A small sound classifier, trained from scratch.
Data: trained on tunes sung on syllables by a formant synthesiser, 39062 training examples, 30.5 epochs.
Rows from block 14, named by matrix and row number. Each number is 50 + 12 x the weight over its row's rms, rounded and kept within 0 to 99. All counts start at 0.
# convs2: project pointwise conv (model.blocks.14.convs.2.weight, 96x288x1), inputs 116-173
convs2.0:49 58 63 57 61 57 54 58 34 58 59 50 40 78 49 36 56 56 63 45 35 58 48 39 59 42 59 50 51 59 63 40 45 43 59 37 49 65 40 83 82 56 47 17 43 35 50 40 30 38 51 34 48 57 91 45 52 40
convs2.1:32 57 51 61 60 23 51 60 49 43 53 55 50 62 51 64 51 45 37 56 31 42 72 59 58 21 38 53 44 29 46 51 64 43 69 28 52 56 56 58 71 57 55 52 36 44 29 61 61 45 48 51 58 58 41 49 38 40
convs2.2:87 21 35 34 49 68 43 59 36 58 32 66 44 58 48 48 48 41 56 44 56 47 38 45 50 61 48 44 47 48 42 56 43 44 70 51 51 41 75 58 61 77 49 37 14 65 58 38 41 28 41 47 49 52 58 40 38 57
convs2.3:41 28 49 58 41 33 49 65 36 40 57 48 68 50 30 21 53 53 39 60 30 57 71 51 41 46 32 75 66 62 47 44 47 49 37 48 49 56 51 45 48 43 49 62 35 53 55 30 60 60 49 48 47 61 56 62 59 50
convs2.4:57 40 77 54 43 81 37 22 61 41 65 55 63 56 54 39 48 65 39 46 53 61 19 46 51 39 26 67 47 31 43 61 50 49 32 40 48 55 41 40 78 50 40 32 52 49 55 63 56 47 53 54 49 50 30 36 70 53
convs2.5:35 51 56 53 44 44 51 50 44 43 45 53 50 47 34 37 48 44 50 59 19 40 25 35 45 52 52 33 54 65 56 83 55 45 60 33 60 56 63 24 71 62 47 35 15 36 43 34 69 44 47 39 55 59 54 40 69 48
convs2.6:61 62 58 56 46 57 53 70 83 52 33 47 54 57 37 47 53 34 42 47 39 52 09 56 44 48 45 56 55 48 48 43 50 23 58 59 51 56 42 52 62 73 52 48 87 33 52 54 43 37 51 33 59 33 50 53 46 56
convs2.7:64 60 42 58 42 43 45 50 48 52 54 56 62 79 49 48 46 30 49 81 10 36 58 28 53 52 41 57 47 60 55 68 42 49 73 24 57 52 43 37 68 45 46 21 38 51 44 42 56 50 50 42 28 45 44 63 41 49
convs2.8:70 67 62 46 48 58 50 38 39 45 66 49 58 73 54 62 41 43 44 39 66 44 79 67 72 71 47 35 58 48 35 74 51 59 37 51 43 43 58 38 46 47 48 23 44 69 33 48 54 59 42 44 41 47 65 43 61 44
convs2.9:39 52 30 52 57 57 50 37 35 46 36 65 44 63 58 36 49 43 64 37 18 47 25 43 68 68 37 47 50 54 71 66 55 50 72 87 54 51 48 48 32 52 52 50 61 37 53 39 60 35 58 40 55 64 66 66 29 51
convs2.10:51 53 43 41 50 46 40 51 54 52 57 58 37 63 46 58 53 33 62 44 58 35 56 52 47 60 51 48 41 70 68 25 57 44 47 63 48 53 54 67 52 55 66 39 73 50 56 63 60 61 55 36 61 61 54 52 38 49
convs2.11:59 49 49 40 41 50 46 48 41 52 35 52 56 49 47 52 50 55 54 46 34 47 41 29 40 71 60 43 44 63 31 49 51 69 33 99 37 46 83 45 30 33 46 09 50 41 52 50 45 50 66 56 57 68 63 53 68 52
convs2.12:51 88 49 63 53 33 44 62 42 58 53 40 63 60 49 54 42 44 53 40 56 39 24 63 46 59 49 72 57 67 57 44 48 56 59 56 46 58 36 65 73 37 55 38 41 47 42 48 69 61 55 55 43 56 55 49 33 47
convs2.13:31 42 51 56 63 67 55 52 65 57 43 58 45 27 59 32 46 33 67 38 38 42 52 47 58 41 29 41 50 41 60 49 39 39 68 52 52 55 33 52 73 55 49 61 20 46 51 55 44 61 47 56 49 53 43 38 32 54
convs2.14:30 37 58 55 47 59 45 43 48 49 44 47 40 42 33 55 49 25 48 22 54 67 19 49 37 40 56 39 44 36 55 43 55 38 55 33 43 55 59 55 51 34 42 33 74 48 48 52 54 31 39 47 51 53 60 50 58 61
convs2.15:63 50 41 49 42 46 51 68 41 48 36 47 54 56 57 53 52 43 65 53 63 53 77 50 52 60 86 39 51 56 48 57 62 44 41 55 41 52 23 22 47 53 62 35 44 65 38 31 54 48 66 73 54 43 62 35 54 37
convs2.16:55 54 52 58 52 26 62 54 44 42 30 47 50 37 49 52 57 56 45 57 55 27 51 55 54 37 41 42 54 43 22 39 54 70 74 25 57 73 07 50 71 39 40 30 66 47 58 48 45 44 54 44 55 50 60 53 28 51
convs2.17:40 71 56 43 49 52 61 79 51 47 53 50 52 70 57 48 56 44 38 33 53 55 33 60 59 47 73 46 49 55 55 36 37 52 55 39 55 28 81 45 53 42 55 76 42 35 47 38 51 64 75 46 47 48 62 43 50 51
convs2.18:57 39 24 43 50 58 44 34 66 46 60 43 46 58 62 62 56 51 48 35 34 58 63 45 43 42 43 52 60 61 34 43 44 50 57 55 44 75 41 34 26 71 51 17 50 53 41 57 56 45 46 57 45 51 46 45 46 52
convs2.19:56 57 50 47 53 62 71 34 49 46 56 53 51 58 82 49 48 40 62 41 70 27 28 60 50 48 36 41 49 73 53 39 42 67 45 51 58 56 65 54 59 43 49 65 40 41 42 44 38 61 45 54 45 62 58 54 62 55
convs2.20:64 34 48 52 47 55 43 51 73 49 36 43 54 57 42 59 52 70 50 58 40 65 37 53 40 61 34 45 35 45 56 42 45 49 41 49 59 60 44 23 63 67 45 74 89 44 55 31 74 65 44 53 50 50 65 48 54 50
convs2.21:50 54 58 45 60 77 45 57 55 50 42 54 36 19 33 48 49 35 38 12 57 42 49 18 37 74 32 52 45 76 27 61 46 44 57 71 44 42 86 35 74 72 39 63 44 52 58 38 38 34 58 44 57 55 56 45 47 43
convs2.22:39 51 38 43 41 31 53 47 60 39 27 56 46 85 38 62 54 39 38 59 70 44 59 46 47 39 53 44 42 49 72 63 51 40 50 37 62 55 25 41 47 38 44 55 36 57 36 48 39 48 56 41 44 46 55 38 41 56
convs2.23:49 39 55 56 56 57 57 66 42 53 48 75 59 62 39 49 56 53 66 42 10 49 69 56 55 25 46 50 72 52 51 58 48 47 55 41 54 61 54 47 66 65 48 60 41 39 43 62 59 47 41 50 58 65 59 51 22 53
convs2.24:65 71 47 46 53 53 39 35 40 40 58 60 45 35 67 45 51 21 46 45 44 18 67 27 45 57 67 58 47 47 80 60 50 35 30 61 50 42 39 51 48 61 45 53 35 39 57 39 39 48 46 54 63 49 62 47 84 43
convs2.25:47 60 45 49 47 76 56 61 52 48 50 42 50 68 52 52 50 40 60 59 68 59 71 62 57 74 57 52 43 33 56 49 51 51 55 55 55 46 59 69 51 75 53 24 53 42 52 79 56 63 51 52 53 56 58 64 38 56
convs2.26:34 57 47 45 41 72 43 55 27 48 50 44 49 54 48 47 49 62 50 55 54 63 56 48 42 52 56 30 50 18 64 55 45 39 40 39 50 54 61 42 78 45 52 77 40 35 50 68 50 50 53 56 47 52 44 54 32 51
convs2.27:56 45 37 63 45 54 39 47 70 61 43 52 45 67 37 71 48 57 64 42 51 66 26 65 44 37 56 42 48 43 65 41 35 71 55 52 60 53 56 56 46 46 65 40 52 41 48 40 53 35 48 65 59 51 37 55 10 57
convs2.28:40 75 52 54 45 82 61 44 45 66 54 54 69 66 53 53 49 68 60 38 80 40 23 31 65 35 52 58 55 57 47 38 43 59 53 31 46 54 15 45 76 43 48 74 39 40 52 47 40 44 46 55 38 54 42 47 34 47
convs2.29:77 58 46 57 48 49 43 61 66 52 61 39 50 36 56 53 48 54 57 85 61 66 59 50 59 46 40 47 49 61 66 29 42 46 51 57 49 40 34 49 59 44 50 25 54 55 52 41 46 41 57 68 37 42 50 62 51 51
convs2.30:67 40 30 64 48 36 45 55 71 55 70 45 55 52 51 33 54 29 44 53 34 58 37 34 22 30 55 35 49 46 44 56 60 40 67 22 47 40 49 54 48 39 52 33 36 52 44 30 45 53 50 47 46 45 55 26 46 52
convs2.31:44 66 53 49 45 40 51 56 65 51 43 50 52 39 46 57 49 38 46 31 47 44 80 61 41 66 61 55 49 44 61 50 60 52 52 32 57 73 29 70 66 48 51 33 49 54 55 16 35 50 57 42 53 27 49 43 45 51
convs2.32:48 71 61 42 46 54 48 40 35 58 41 31 62 71 47 49 57 25 34 42 24 56 42 54 70 72 53 46 66 40 48 67 45 54 55 61 44 47 69 32 98 27 60 48 34 58 44 55 41 64 57 44 44 58 43 43 59 45
convs2.33:41 45 41 46 43 42 52 53 33 42 68 35 56 40 59 71 47 58 44 38 62 47 39 62 49 54 71 38 54 39 58 23 44 26 45 50 53 53 38 50 64 57 51 66 26 50 52 53 61 57 50 47 56 52 43 51 60 45
convs2.34:42 56 48 46 47 75 51 38 55 47 41 58 55 27 47 38 50 75 54 55 36 73 33 54 55 33 40 53 56 47 42 44 46 46 46 35 57 58 73 78 54 46 55 25 28 45 44 43 33 65 50 58 48 23 56 38 47 46
convs2.35:32 46 45 56 54 69 46 42 81 54 41 56 51 51 57 60 53 54 63 59 32 66 45 43 72 76 58 53 54 64 57 31 51 63 49 46 45 42 46 37 55 45 39 39 45 15 36 17 24 56 46 48 48 45 60 56 54 47
convs2.36:57 53 57 46 42 45 58 44 34 53 58 54 44 59 50 50 49 61 47 66 51 42 29 51 58 33 69 47 45 53 50 36 64 35 44 67 50 49 42 80 57 57 59 40 41 53 51 49 58 39 46 45 46 54 47 59 24 60
convs2.37:62 36 45 47 53 46 52 59 68 59 62 68 52 57 49 62 51 72 48 79 64 70 46 47 57 58 49 43 53 30 53 71 51 67 38 17 40 64 52 92 59 40 54 40 53 55 48 22 51 61 41 51 52 48 41 52 35 50
convs2.38:29 49 56 52 61 58 50 56 41 36 41 45 49 45 55 44 55 30 57 46 63 34 66 46 50 57 29 57 54 26 65 62 59 46 45 32 59 47 55 66 73 19 42 63 49 61 53 19 48 58 53 58 52 63 77 56 45 55
convs2.39:41 29 51 59 65 39 52 49 63 42 66 50 45 57 53 68 46 49 43 35 72 47 40 62 46 68 34 66 59 35 73 49 46 38 46 45 49 50 41 42 31 21 37 73 50 39 57 49 44 50 53 36 55 42 36 52 60 42
convs2.40:29 37 41 50 54 70 52 32 46 48 39 47 53 42 42 44 40 40 49 76 52 36 35 57 65 42 70 47 46 45 40 57 54 49 39 62 55 54 69 54 54 47 47 37 49 30 50 39 41 58 55 59 52 37 36 64 36 35
convs2.41:54 48 50 66 45 66 48 46 44 51 67 59 55 57 44 55 44 43 46 70 50 44 52 59 36 54 57 58 55 46 41 67 43 52 62 22 51 54 13 54 69 51 42 45 31 52 55 53 50 34 51 72 46 38 50 46 32 57
convs2.42:35 54 48 40 39 69 54 56 40 65 44 51 58 49 68 61 52 69 38 40 42 64 45 41 58 48 59 34 46 43 41 65 59 37 63 80 47 47 56 43 44 50 44 40 75 44 42 52 59 66 44 44 38 56 27 49 66 51
convs2.43:33 40 41 38 47 48 44 36 48 57 59 61 45 47 38 47 53 34 62 53 42 37 84 55 34 54 22 50 45 69 42 41 68 70 53 58 53 50 43 39 46 52 51 50 45 34 43 29 26 33 39 68 61 47 68 56 39 50
convs2.44:66 56 51 48 46 53 54 34 63 51 57 61 47 83 51 60 41 41 53 60 51 33 73 45 47 65 74 61 46 52 38 69 52 34 71 59 47 54 10 44 50 66 55 63 55 52 51 50 60 54 51 64 51 47 51 55 28 47
convs2.45:11 60 43 60 55 69 49 49 70 48 39 58 47 61 69 57 55 64 66 41 61 41 51 36 34 55 43 39 47 52 60 94 53 43 38 35 61 44 36 31 64 44 54 46 73 42 49 67 57 50 50 57 47 43 58 59 61 53
convs2.46:11 41 58 54 54 48 46 59 42 55 60 49 57 50 56 33 61 67 57 51 47 70 58 50 41 73 45 52 48 50 42 43 43 55 42 19 46 33 62 52 48 38 48 32 62 44 64 41 55 40 55 53 39 53 63 53 81 55
convs2.47:65 46 39 58 44 72 55 64 78 49 50 40 53 27 52 66 50 47 58 29 27 46 48 69 48 48 44 18 52 55 58 52 58 45 50 60 49 58 06 66 68 58 39 42 27 29 56 72 68 56 57 52 53 50 57 54 15 52
convs2.48:51 37 65 46 46 41 59 57 46 41 56 42 52 39 42 46 57 52 57 38 59 56 75 65 58 52 61 67 41 38 56 45 47 50 20 34 42 54 44 57 40 56 63 63 28 34 45 37 69 48 41 51 41 57 48 44 43 37
convs2.49:58 45 46 46 54 64 48 27 31 53 56 40 49 37 30 64 49 69 40 71 36 49 45 54 70 49 33 45 43 49 47 69 46 35 70 26 52 53 66 64 74 69 48 57 49 14 50 53 33 62 43 46 54 57 47 64 64 43
convs2.50:55 58 53 47 34 62 46 66 37 56 36 59 58 49 48 55 56 31 48 29 43 45 44 58 49 46 68 42 47 41 57 54 66 51 62 23 54 53 44 54 42 36 42 56 16 34 59 54 27 54 59 45 51 33 81 52 47 53
convs2.51:50 49 43 58 50 71 43 42 84 41 47 51 52 51 57 45 45 35 56 69 59 36 45 26 39 49 44 50 54 38 59 30 64 53 59 23 52 39 59 58 69 65 54 31 67 58 56 67 58 37 56 39 51 50 60 43 38 57
convs2.52:39 56 40 56 49 70 60 69 54 54 57 51 61 34 35 42 53 69 61 48 41 65 55 52 60 59 65 51 64 50 39 60 54 24 55 29 54 51 33 38 63 56 35 66 43 49 41 49 53 45 39 49 53 52 53 58 87 34
convs2.53:53 46 43 68 51 55 43 62 57 50 37 56 42 55 49 59 68 50 59 58 58 38 54 55 77 38 36 54 67 51 55 40 46 60 69 26 48 55 41 75 60 36 52 51 46 49 42 89 43 39 47 50 53 59 59 39 46 44
convs2.54:59 69 62 39 48 78 43 79 63 55 55 52 54 50 50 36 56 29 45 69 52 67 24 63 57 37 53 65 58 39 35 57 48 26 51 51 29 29 64 31 48 46 71 67 71 54 37 42 69 41 53 39 39 58 58 39 35 50
convs2.55:44 53 63 41 49 41 57 46 62 47 61 43 37 68 51 53 60 54 38 35 49 43 29 46 69 60 80 39 49 64 47 53 47 58 46 46 66 41 56 52 42 56 54 52 58 70 56 30 50 53 46 55 59 50 53 51 86 53
convs2.56:60 41 65 62 51 35 52 58 76 44 52 57 49 50 30 62 44 49 64 39 30 48 46 44 50 40 49 48 51 70 40 61 61 47 33 30 48 64 14 47 34 56 55 62 58 67 63 14 49 46 55 48 47 47 44 39 54 50
convs2.57:73 47 61 40 62 52 45 55 56 56 43 49 42 40 50 50 62 45 48 68 76 31 30 61 36 51 38 53 54 53 21 32 48 42 66 56 57 59 24 58 72 50 34 25 39 41 57 50 63 57 65 42 52 42 52 47 41 50
convs2.58:41 35 40 55 45 49 41 55 67 45 53 40 73 41 71 40 48 62 55 38 25 58 74 42 57 34 64 61 45 52 38 44 44 59 50 39 55 69 00 50 61 30 51 68 41 47 55 38 57 40 66 35 41 61 52 49 43 61
convs2.59:54 48 52 50 46 31 45 45 33 51 42 49 52 32 63 45 56 39 32 29 41 54 51 46 53 30 47 37 54 49 43 35 47 50 57 61 43 40 70 34 33 59 54 36 37 31 55 59 54 66 54 43 55 63 44 47 46 58
convs2.60:32 31 52 59 56 73 46 55 51 39 53 69 45 64 55 45 64 68 46 79 64 47 55 53 30 64 22 56 38 74 36 37 60 37 44 52 44 38 00 34 38 51 49 43 48 76 43 54 37 68 39 36 35 50 44 40 22 47
convs2.61:66 44 52 43 51 27 59 66 56 61 51 43 42 70 66 73 57 33 55 66 31 33 67 54 49 48 57 73 54 82 26 46 55 59 63 79 59 46 56 53 22 63 47 52 55 34 54 22 34 70 48 39 58 45 47 56 40 49
convs2.62:52 75 44 46 51 43 48 28 50 58 47 50 47 48 44 35 53 47 62 38 26 36 51 67 56 66 57 42 60 82 66 38 48 61 63 23 56 52 48 34 55 70 49 59 71 47 57 77 63 54 53 43 53 73 63 52 51 67
convs2.63:55 65 49 36 44 55 49 48 72 44 58 43 48 39 50 68 57 59 53 36 46 57 75 45 71 39 57 59 41 31 45 54 41 49 53 55 50 58 53 52 52 56 46 72 31 48 55 26 44 50 56 54 38 67 52 57 53 52
convs2.64:45 56 41 49 56 71 41 49 48 45 61 53 55 39 33 45 60 57 44 41 64 46 30 48 66 50 42 37 50 41 22 50 64 49 55 06 46 56 47 48 78 59 56 42 63 51 47 76 53 66 50 65 51 47 48 48 26 47
convs2.65:26 71 51 49 41 18 45 52 59 47 74 48 53 46 51 55 45 51 48 64 40 43 55 33 42 52 69 43 61 74 47 54 48 42 63 84 55 38 75 26 49 62 65 34 47 53 45 28 32 36 61 46 56 67 51 48 53 50
convs2.66:37 35 62 52 58 53 52 52 60 35 59 62 42 34 65 38 63 65 43 44 53 67 44 34 40 44 38 47 50 53 50 46 60 47 61 61 49 52 61 40 37 57 41 81 64 31 51 50 48 50 41 45 46 49 70 48 64 48
convs2.67:55 46 37 61 43 60 50 56 54 43 37 48 48 48 54 40 50 63 45 45 49 71 64 50 52 43 41 50 47 73 55 32 51 50 61 58 50 56 52 38 51 58 30 39 33 90 60 55 38 40 54 49 59 54 55 49 59 53
convs2.68:53 66 42 56 60 25 45 48 45 49 49 35 58 48 27 50 48 71 38 63 64 56 17 57 42 47 25 64 62 55 64 49 52 40 37 00 51 62 22 60 64 48 47 27 60 47 38 57 51 51 54 56 57 35 65 56 25 51
convs2.69:69 48 45 70 63 50 52 62 41 47 76 49 61 61 66 30 40 55 71 76 45 59 58 36 44 68 33 52 45 73 20 47 63 63 68 62 49 70 52 37 18 48 54 44 49 49 54 59 74 47 60 54 49 44 62 44 46 57
convs2.70:63 56 54 41 44 63 49 81 45 42 41 45 49 42 44 45 58 43 41 44 68 70 63 44 39 40 31 35 54 38 49 57 71 50 70 46 45 72 59 42 38 48 62 62 39 43 61 74 59 50 54 48 59 49 61 54 59 45
convs2.71:75 62 42 57 48 54 65 55 55 51 57 62 38 75 45 52 54 78 37 40 41 55 68 41 50 80 45 33 49 48 41 45 54 46 43 60 52 44 31 48 78 57 49 67 50 49 57 49 66 68 37 50 56 38 46 50 33 48
convs2.72:61 60 30 54 45 53 48 56 66 49 42 60 45 26 46 60 56 45 57 66 15 53 70 60 34 52 49 43 54 27 56 65 44 70 43 25 47 47 53 71 59 70 44 51 34 39 57 72 42 48 45 55 49 51 20 56 57 45
convs2.73:34 33 56 44 46 54 48 64 62 53 73 43 46 47 32 48 54 28 39 51 45 65 39 42 57 68 26 69 62 35 38 26 60 39 52 33 49 43 30 51 45 33 46 44 21 43 52 71 45 33 54 54 53 49 33 50 31 38
convs2.74:26 48 50 49 46 45 44 49 42 49 46 47 45 41 52 52 60 94 37 48 65 52 50 58 59 57 47 31 41 40 41 42 54 42 43 61 46 41 54 46 71 37 52 30 46 43 50 75 39 59 46 44 59 63 62 54 32 47
convs2.75:64 49 47 68 45 74 43 32 38 41 33 49 47 52 57 70 52 46 40 37 46 58 62 37 37 53 30 65 71 32 42 42 57 32 26 29 53 47 71 57 51 60 62 35 41 60 50 54 68 40 53 53 59 56 36 43 48 59
convs2.76:54 45 63 45 53 33 51 65 45 42 48 48 49 69 49 48 48 50 56 49 49 46 61 43 64 44 47 47 32 50 71 28 55 29 57 16 49 44 41 67 45 52 54 41 52 42 48 65 43 43 59 43 41 54 66 45 33 40
convs2.77:61 45 64 45 57 54 58 70 51 48 45 41 35 36 56 50 48 54 43 79 37 62 31 32 65 65 41 58 55 67 45 37 47 38 62 31 46 39 58 62 41 31 42 44 04 66 45 55 34 30 69 47 53 46 55 53 45 62
convs2.78:38 47 59 55 55 47 49 42 64 46 52 64 56 71 60 65 46 44 56 37 42 49 47 38 64 61 61 60 60 56 30 49 64 41 48 61 51 59 47 68 81 28 55 48 19 24 59 40 47 60 56 49 48 47 49 60 24 42
convs2.79:39 39 39 46 59 43 48 58 69 47 54 50 54 60 61 30 54 27 48 60 58 43 63 59 24 41 38 51 44 29 32 62 57 45 43 49 46 52 64 61 36 58 62 48 32 30 51 36 35 51 46 66 43 44 50 43 59 49
convs2.80:49 46 73 55 54 67 57 65 65 43 60 40 40 71 64 48 41 79 45 58 49 44 59 37 48 55 60 49 51 56 45 34 54 56 42 47 46 47 78 33 18 53 50 39 66 56 59 47 46 52 44 36 52 44 30 43 33 39
convs2.81:15 48 58 39 48 46 34 42 82 43 55 43 53 42 55 51 43 44 42 50 41 37 27 37 55 57 57 34 42 51 46 58 50 49 72 63 43 35 41 48 64 43 50 79 47 76 55 60 49 64 48 44 42 48 52 48 64 61
convs2.82:28 35 65 44 41 47 46 53 60 45 46 41 47 37 60 53 52 44 48 48 63 51 71 53 63 22 40 55 49 51 52 57 39 44 45 60 52 60 60 68 71 27 50 66 10 25 43 37 80 67 49 53 58 42 54 55 33 30
convs2.83:58 67 36 51 43 63 50 55 39 45 54 48 60 40 59 72 48 56 56 50 28 49 58 47 52 49 41 47 59 46 30 40 68 53 68 83 53 41 11 24 18 60 52 26 62 57 44 27 37 54 60 46 43 50 36 55 47 63
convs2.84:53 51 37 57 68 60 46 34 50 52 24 50 53 70 53 63 58 57 31 46 52 39 53 42 66 39 30 47 57 43 50 53 39 59 46 49 54 39 58 34 73 34 43 64 43 67 55 56 65 62 48 52 49 43 32 53 78 54
convs2.85:38 37 54 45 46 42 53 47 41 59 48 48 49 40 47 50 50 33 37 07 60 37 71 52 49 43 74 37 62 42 59 45 54 51 37 53 53 50 46 21 58 46 51 28 40 64 41 77 55 54 42 37 52 61 36 58 58 39
convs2.86:56 61 43 49 44 34 53 58 63 50 53 73 45 54 61 50 56 45 44 72 64 59 59 42 66 51 43 47 54 45 45 45 55 39 60 58 54 58 56 65 59 57 60 29 59 23 50 33 79 61 36 43 35 64 46 44 31 48
convs2.87:68 43 48 50 47 55 48 58 72 56 45 39 50 44 42 71 53 64 39 51 59 46 58 28 57 57 50 57 52 64 35 36 46 66 54 49 41 53 41 49 44 77 57 78 35 75 46 37 34 55 64 67 50 39 41 43 39 53
convs2.88:51 57 38 42 49 49 48 41 62 55 47 49 56 33 69 35 53 56 51 36 54 66 90 48 39 50 54 37 58 38 56 41 48 57 52 50 52 47 62 40 46 79 52 54 47 32 48 48 52 40 55 53 60 41 77 56 60 54
convs2.89:52 47 55 51 46 48 47 47 77 47 56 52 35 59 56 47 56 21 32 31 74 48 19 65 47 40 51 53 62 59 44 52 56 49 50 56 60 51 62 55 43 52 49 45 49 42 59 26 49 45 42 51 61 48 46 57 99 45
convs2.90:49 36 43 44 32 25 58 49 63 56 28 62 49 48 56 70 50 64 47 27 46 62 60 40 74 51 47 80 41 49 69 37 53 76 33 50 49 59 75 53 53 33 51 75 09 63 57 34 44 51 43 35 45 42 44 50 45 38
convs2.91:74 71 55 52 60 70 48 33 59 49 48 62 64 42 21 57 54 57 40 49 81 74 53 36 42 58 54 65 55 39 31 48 58 49 47 23 47 50 53 66 56 40 40 46 55 53 52 25 48 34 55 50 39 39 46 31 45 63
convs2.92:67 48 57 43 59 46 47 44 39 46 67 46 53 57 44 40 42 44 46 82 22 63 48 42 51 76 59 50 41 51 39 44 48 65 63 56 44 30 71 25 38 44 49 74 45 44 51 20 72 58 56 46 41 45 60 44 57 60
convs2.93:57 53 55 42 55 49 51 53 54 62 46 51 47 20 52 44 49 21 66 48 39 64 31 48 57 46 47 50 44 47 48 70 40 48 40 46 47 37 53 24 38 53 45 34 37 68 63 22 70 45 53 52 53 63 48 29 39 54
convs2.94:54 70 47 43 48 62 65 46 47 46 37 49 46 76 49 51 42 44 35 20 76 31 46 70 64 39 66 32 52 42 82 74 47 42 49 92 52 57 61 39 34 61 53 49 64 48 47 51 44 45 53 62 51 51 45 40 61 52
convs2.95:39 58 55 55 62 65 55 46 50 49 54 56 52 62 64 21 44 65 63 24 55 45 33 65 66 38 36 70 38 60 59 52 53 45 53 72 49 45 53 40 48 32 40 70 54 44 50 69 49 45 53 56 57 64 68 52 46 49